Weights of a small image captioner: encoder layers 12.
Rows from block 3 of the image encoder of a small image captioner, named by matrix and row number. Rows with one number belong to one neuron. Each number is 128 + 32 x the weight over its row's rms, rounded and kept within 0 to 255. All counts start at 0. Numbers have three digits each.
After each neuron's rows are labels from the 100 images, of 14976, where the neuron reaches its highest value: "strongest on" is what is common among them. Only what is clearly more common there than usual is listed. The data: dead-leaves pictures: piles of overlapping shapes. In brackets: how many of the 100.
# fc1: MLP up (encoder.blocks.3.mlp.fc1.weight, 1152x192), inputs 64-127
# fc2: MLP down (encoder.blocks.3.mlp.fc2.weight, 192x1152, transposed), outputs 64-127

fc1.222:098141121140087133113166133164081131127137122161150171142143154125151099126096132141183095081135129103141100125111130124186072144150114077128107143105179106140089123159153111222147147131108113
fc2.222:200089074159122084148130112135155087141128179148137120155158119106169132103106153180093131133140122145136150116181195135145144083100104125141097156143072127086159139061124084120150134135109116
strongest on: earthy (44)

fc1.343:123136100157185113185140168107089142081235122116091147076078154154106123147095170128096110152078172116106057037126127098079130075135078090160136164096069132057127144108081163113114142143162098
fc2.343:106105072143131119109139092161086094151072137157178189125119095117154147153144081123110114163087131152153143188101134073107105132094123120160098168148074070125153091172101087106115137101128124
strongest on: vivid (64)

fc1.326:067104159071149130114156175112130137128090145049098105108138114079160173135132147101170134135082163188097126157079087084154104089124136125134133074096134110190130175194114156115102141106100118
fc2.326:059146128113149153100127194104137069158158125128107144163120103155139117127086157153199113147106095098205136111107157090175123151113137132127097168184089096114113169053080147100121137155134041
strongest on: large pieces (66); vivid (58); cool (36)

fc1.59:084182093129191160134171115134198114165177121160155120117069158177106102115168140155101106132107148147099105128103196140142102158113084136106146143123117165138059098121148186063112159126130192
fc2.59:103151103136153156121138149169072092134066150149109147146094101110145132100131098118123108135102086137163170153110125054145164124108118124119160161158083104076175094111114092081122133150146124
strongest on: dark (57); grey (34)

fc1.659:142109106141108116152145119139093116157102131163139152124115104128107123169124125149067113137113152093092129122104115107038142125140172103129142133096113119059172124126136102170149131190150055
fc2.659:130112117125111052124187144160079137142099195126178177152142081133167129161116143183085100151174175123132132141119195113101185092148106083150110113144158109099153138104150093127158095106106122
strongest on: grey (98)

fc1.597:092115167100111154152119105118138124132154113104115131074187162084089122147069118115186112132127157121128153081107150168143137222134175092086138102184151120162148113179134128185135187144138094
fc2.597:087124111214121108141122152211130068127120170189121149110080159131157114151119153176111123099086106163125147217167088124114082097169075141153137185063060120098158101131100140099157073170142172
strongest on: grey (85)

fc1.239:133143120156186121098120082133126153184089136134158114151114150099102160163103112138082145136078163145111154133109170145147148134093115175139098171128160104169102135089097136179161152127159188
fc2.239:086161163128133145145140175149093080133105189149102146128081146160112089105116173123161113090096093167146123160116117100099144162102110132128164140126093123087167135132143078110137131145089122
strongest on: earthy (58)

fc1.196:014137134115132138114138090103107087098117102091106114107148111124142122068102130103158146094134125105142106102094082112139090137123162170212109123124102126123107138148091093134154154103033134
fc2.196:126164090132201143099138211176112156146114129147154142100114116144158112099128145188107146126124091155120182157121131140128127070150080133134158178112069138087150107071053134119109106144101114
strongest on: large pieces (60); dark (35)

fc1.177:137137178159191172077112151184158184153136160122130187132104142172161180120131109098138117120191150168108108151094115212113080098148113119172090085093129197069163146177106148166123165122098110
fc2.177:153122125126175102134171132080130072169074202186177108137152118156145148175173090151183116143149147052125156152121108126110184093156139172161180147151091114106172082106132103152134102148120121
strongest on: grey (48)

fc1.35:147128108146092118132177141076088070112089137136193145121199102087133151174139139086102158168126128147099141157119104069116130092148170084120101176169199121067143171107125107194166122138122072
fc2.35:113122116112101036112172130170084146131146195115164145165124104124154152156112155190082113129189171127104119091157169129134185076161095095135125127125157108098134137095157105114171096136103116
strongest on: grey (90)

fc1.354:021147100129144083114144139036119147139128113111150088137125171121126063099126126131117117062144143167152131125123087143131123087064123123135133131125129114164059142146110149143103129121140138
fc2.354:136142113085174150100137171172093103148153160157126123088108173157107136118108154153140127116107102113082179169130126123177125089111124138154175173113058130068148056112098133101110146104124115
strongest on: large pieces (60); dark (40); grey (33)

fc1.272:109115175089123108070189118169074120090087055151075184130136124119126191139067154082200141081123124172134091152085186128100106173154163128129105119099069046146125085145109134114131133141105132
fc2.272:115180129131163095097130180137083159163153148101100121106140152134112136116165155097136125123112148091171217130188063079189163190105112108150098159134139163092127088119134159098128167154152118
strongest on: warm (45)

fc1.103:126065204151063098126137138148176145138118118171146143186180159142217186110128074167129151162103108159143101142130200098159152114123134160064133147111128103132145163140164137108132129103159131
fc2.103:110147132115163151171153152040107103138135133121126127123136134109160109130129108073086103166095122137177164099162108113175144122098081145139133098162098117092096157076098095114102092143158135
strongest on: pastel (33)

fc1.97:082122150129085159116117145085053202092172078129169118142107082096097112101085141164145177091098082174112108086107139145106121125134093054131103171102165085092089148135165132213115131136096072
fc2.97:120118111150157125091129108135105100157143210120162169125143108111182193140162133162065135125179142072129140093154135127153165076196153145149137173154097104113144114118133103125161100142098143
strongest on: grey (87)

fc1.277:100169176162208140121095176134144155134186136140084209098098147134142139114094156168147081063205111177113096119082132160132114148125162083097141116183112165121175105143117143127097083082116138
fc2.277:128121109137158076147198139136114092180110159155186087129176126172110154165181128108111145114116079093118130153086134113110176133137095157160172156103091157076180090086118125092115125147142136
strongest on: vivid (65)

fc1.315:072183093054120096159140182060164110103132135104117104150157185143103129094127142109150084053141106110163169133158067130136165152112123177099108147154097106169111121148102114111120144167147136
fc2.315:125135144134184155153139208158094117147130158134139141133124172141137085123101156170133137083092091127127157168108135111163111120089105159121155153132077137081177078077090117095124104127142120
strongest on: grey (52)

fc1.221:042165149128129117097153176076116108137124129123099178120155174104119133154137152123136140070144108168172140069120145188189142157105117110112176122165104133164085127184155130137115159133165156
fc2.221:070121129086147163162140193179103137140194159112090093093155153135106102138114177146159175098091070094090137146146099167200111101097077115150123183109100087067104087134112136069122156142101161
strongest on: dark (72)

fc1.386:169182129112164151129180173146110117126162140063153116114122130116142196131084131175146126177140126255161115124055107126083138177121099082126126115091147143089122163154059166155139178109130126
fc2.386:107109136152149096106144148125076109133098169181183119105130151188126094113156173103104122163079118111161133184166106068174107125142185132170131171178090132134105105119122118110117131089175117
strongest on: pastel (36)

fc1.169:234185144173159208124178167202067098109059133157176095101086107102170132125146153167106096171177134138146201126152132125055170181139119117122100092121107134098192152161118146145170149142113131
fc2.169:111078150126093052128172172124067193100140204154128130138129156185127149139105141113091118147127167101077122147134177096109173095099114168166090097145126105088119144125151072181121096067122152
strongest on: dark (48)

fc1.200:029118137088185206181124129115109089117179136112111155159141165097184113129144184162188125128075128170162170135106125211134137161165120121156177117135123131139155152139081142115093120101116083
fc2.200:071136073170156149131128196153150078127104160101147171122165096201142138118097142145130132151100103126166139127128116124205156176066098188134109163088091105098141137076096127122169192125111105
strongest on: dark (43); grey (33)

fc1.428:136127105160110173138255098137084129157184139100103123185133138150144115113122135118191151112124137136188110126113156144153165159114131138180129142140105131167148216133147121097118138122158088
fc2.428:113144116119177140067150191118121074176076111113102139111149102162177083156103136124128116145113142135136101116080120069199118100134114134170125166127106104100093121050089129133093137078134125
strongest on: vivid (34)

fc1.751:096122142157118122119149102154114085150090121164125165165099210133134145126099153044129094080196139077154111091131108114121140170190082129139142113157140142222098145174150092146138136127094105
fc2.751:142143130157133114122155175137140200138141129160122070174143095159133140087117116094157126138125098171126148113177143145180150110102129147140128184108090120036130116068158190145102123136143103
strongest on: pastel (45); grey (33)

fc1.710:027154101061123085139122159091125120102113135110133093158159177130138111080118150097118086049117080109161149127121042116159146141110135166154103117102069077157124127122100088165153138134078149
fc2.710:124123133139211159127141199184122119115138144144137152111105155143158092105104140183128138109091122159107168151131133112141114096117096162095153137136073139089174081060080116126132129134117095
strongest on: grey (73)

fc1.138:080121124201115168140154101126105091131176101124158123102103133128105096144121124158123130147171134167100150086067119085058129126136204083109115121116134087055157164095145126139148114125169067
fc2.138:101132111154150083147185152149081138167125152129147154168136095130158168147108149133096103131158115096114141116166178081152198124161045100150159135138109101102138129105133112105150140108137158
strongest on: earthy (43); vivid (42)

fc1.643:145168174210130175048143128177109174155154079101157142122138120149122119115093102193136151102138151201130118100109141161059090079106157113142130155115139181083161171176127147182152158081118134
fc2.643:122168089092125100133134126138127089164146189170163085156135123104175198150166106146088122131161097072122146095156138111133176130181116144181160167120105107055175128079120084115089104153115121
strongest on: earthy (33)

fc1.413:071156136117193118105138131118089162156137152103174139179123216097097186160187144093132162129185130166153142162103091158179114152119096140101082127158150067176084174119123118152134176143155099
fc2.413:113153165159133149162115175172134100133131178162120129113116110124135078142069161154114164109119100090120158168144095159124125154122099114163118145104074125074146114141092102064135110164099159
strongest on: earthy (38)

fc1.153:109136109125131066095199151157084136151078201102121123162102107103096207117165127139147120158166152198132132139081114131136122074086097147169233124148100125161130134132124116109147137135157099
fc2.153:101098118116142092110174215161074130121155164118094168150134137166155091164121095154132117150140132113210120128153100076189149170124104127150088077153120157068145105113123111103151171138168138
strongest on: earthy (35)

fc1.158:118108126125054129069171188132122097145079123157115164152134126117153175095172153074176131124184117060129121140061135061114100123128129127133170123107136162187071155161149132019131154171107100
fc2.158:137100100102063136135135129134188159131151184105121105118135150145155065169118063144141138128146124171184175145186128174231142181112053094101155137166126107107142159128128128133131107133121204
strongest on: earthy (35)

fc1.504:086190139109178123095117126160166123170108136160112079197092155153131088093158138127101103113094101114145113177140159179144120147106094211116134122209111148155119076103106138103110177115154236
fc2.504:092148116121138155150107166151094111102088138150101133142088122148139082090112119151119121133132085139147166128107142065131155127088117102111163154140068102073196107110136075073134108146121140
strongest on: grey (61)

fc1.672:143124149138114122105121103157133085121100124144149134128118184100125190150189131164158104127151131148096058101172164149124127124097097140174118138066111129168140150101120096156137075128115098
fc2.672:146118103112164083168154146146120178125190170137129134198107110135104099121129114088068107149103180082138150056088176131105176122108069125122147128196125104029127162099092073104111112124108152
strongest on: warm (43)

fc1.593:033087119123148148109145071117106144129112078107114095103157104130099117097109135079134144128154119113158104120126094135093084156128149156237159131102117173087085129154131112153122172126096136
fc2.593:095158080129196123107148177152085119165112168154151140119125117168143124110133142175121127132123129138130165147116125123143151066166085134140146155108069123083130105077080126112104096144113105
strongest on: large pieces (64)

fc1.100:070089093173123147146141130160146138128152112096152129129125135086135123138155070118142131148144164150108140165051109097114126069156144128141165111114123137158106185180122123119118118132134154
fc2.100:056154082100158136115135198130092110154150100142096132196114084178164100119097121195158121169117083100172156114142113096218153115131089121128123128134088132103120185069088159090096149113118087
strongest on: large pieces (63)

fc1.538:016118147114165175121169093083118101129105085088090141133154098135091101104085149122153145085119132112149143122113110127147118158124132182172161129117118131104087163143115085159145184078088105
fc2.538:121157080117187127109165179186104133146119165146134112108120107171148100095115156145102148119105114127125181129146114111138142078180084128143149168109070139096135094087064138111120118147100127
strongest on: dark (32)

fc1.64:136096192139146113113144128107080140108124097158108097095102113105099183133113135099164130049164133175120105168143160103122076135171078140175080118132169133121128124154124122193134107103091107
fc2.64:132138138163147108144107164133103134094129209167091141141125152212135120138162167102118120139136149095114115162147110129127152113108102124097099117127091099115170165102151127138175107051133166
strongest on: warm (33)

fc1.532:024128126124234190125149152153136127138141142126118118129189169107166150112152143141147140121072111181138112159077085191155113152149115110151243104131106142172083147152133174135074169105109118
fc2.532:057128075159157156140122185184112117125144177101103161151143080176137117109126126184153111159097084152162142123143096109207163133085050159152131148097089097113111157087087123111166169123134095
strongest on: dark (68)

fc1.741:067101168120157169131147109126143132141151109089124170143151157119134136128157131099162147152126202206153127120103118203146135159176160137165185147183117132155098157184162154121119175093165081
fc2.741:108127053175156126143145161178122091141123191116108142143165063157161093115084117142127093147099069083175130136160169118171160182121082155176144121117103112109063152060104137088144183125112124
strongest on: dark (39)

fc1.180:171148149147081177142176127144059092125094107192135102105173092100089135137113115154125132143120165127114145130107101073129111133142052134113148147127143096150130151072148106132140049095086072
fc2.180:105111129133087090123181168164097152141178218111172139167151113153181152125145174155095127116138171109091130112155165112117207112123116115135070117103133097090142160088125102184160122142134137
strongest on: dark (43); grey (43)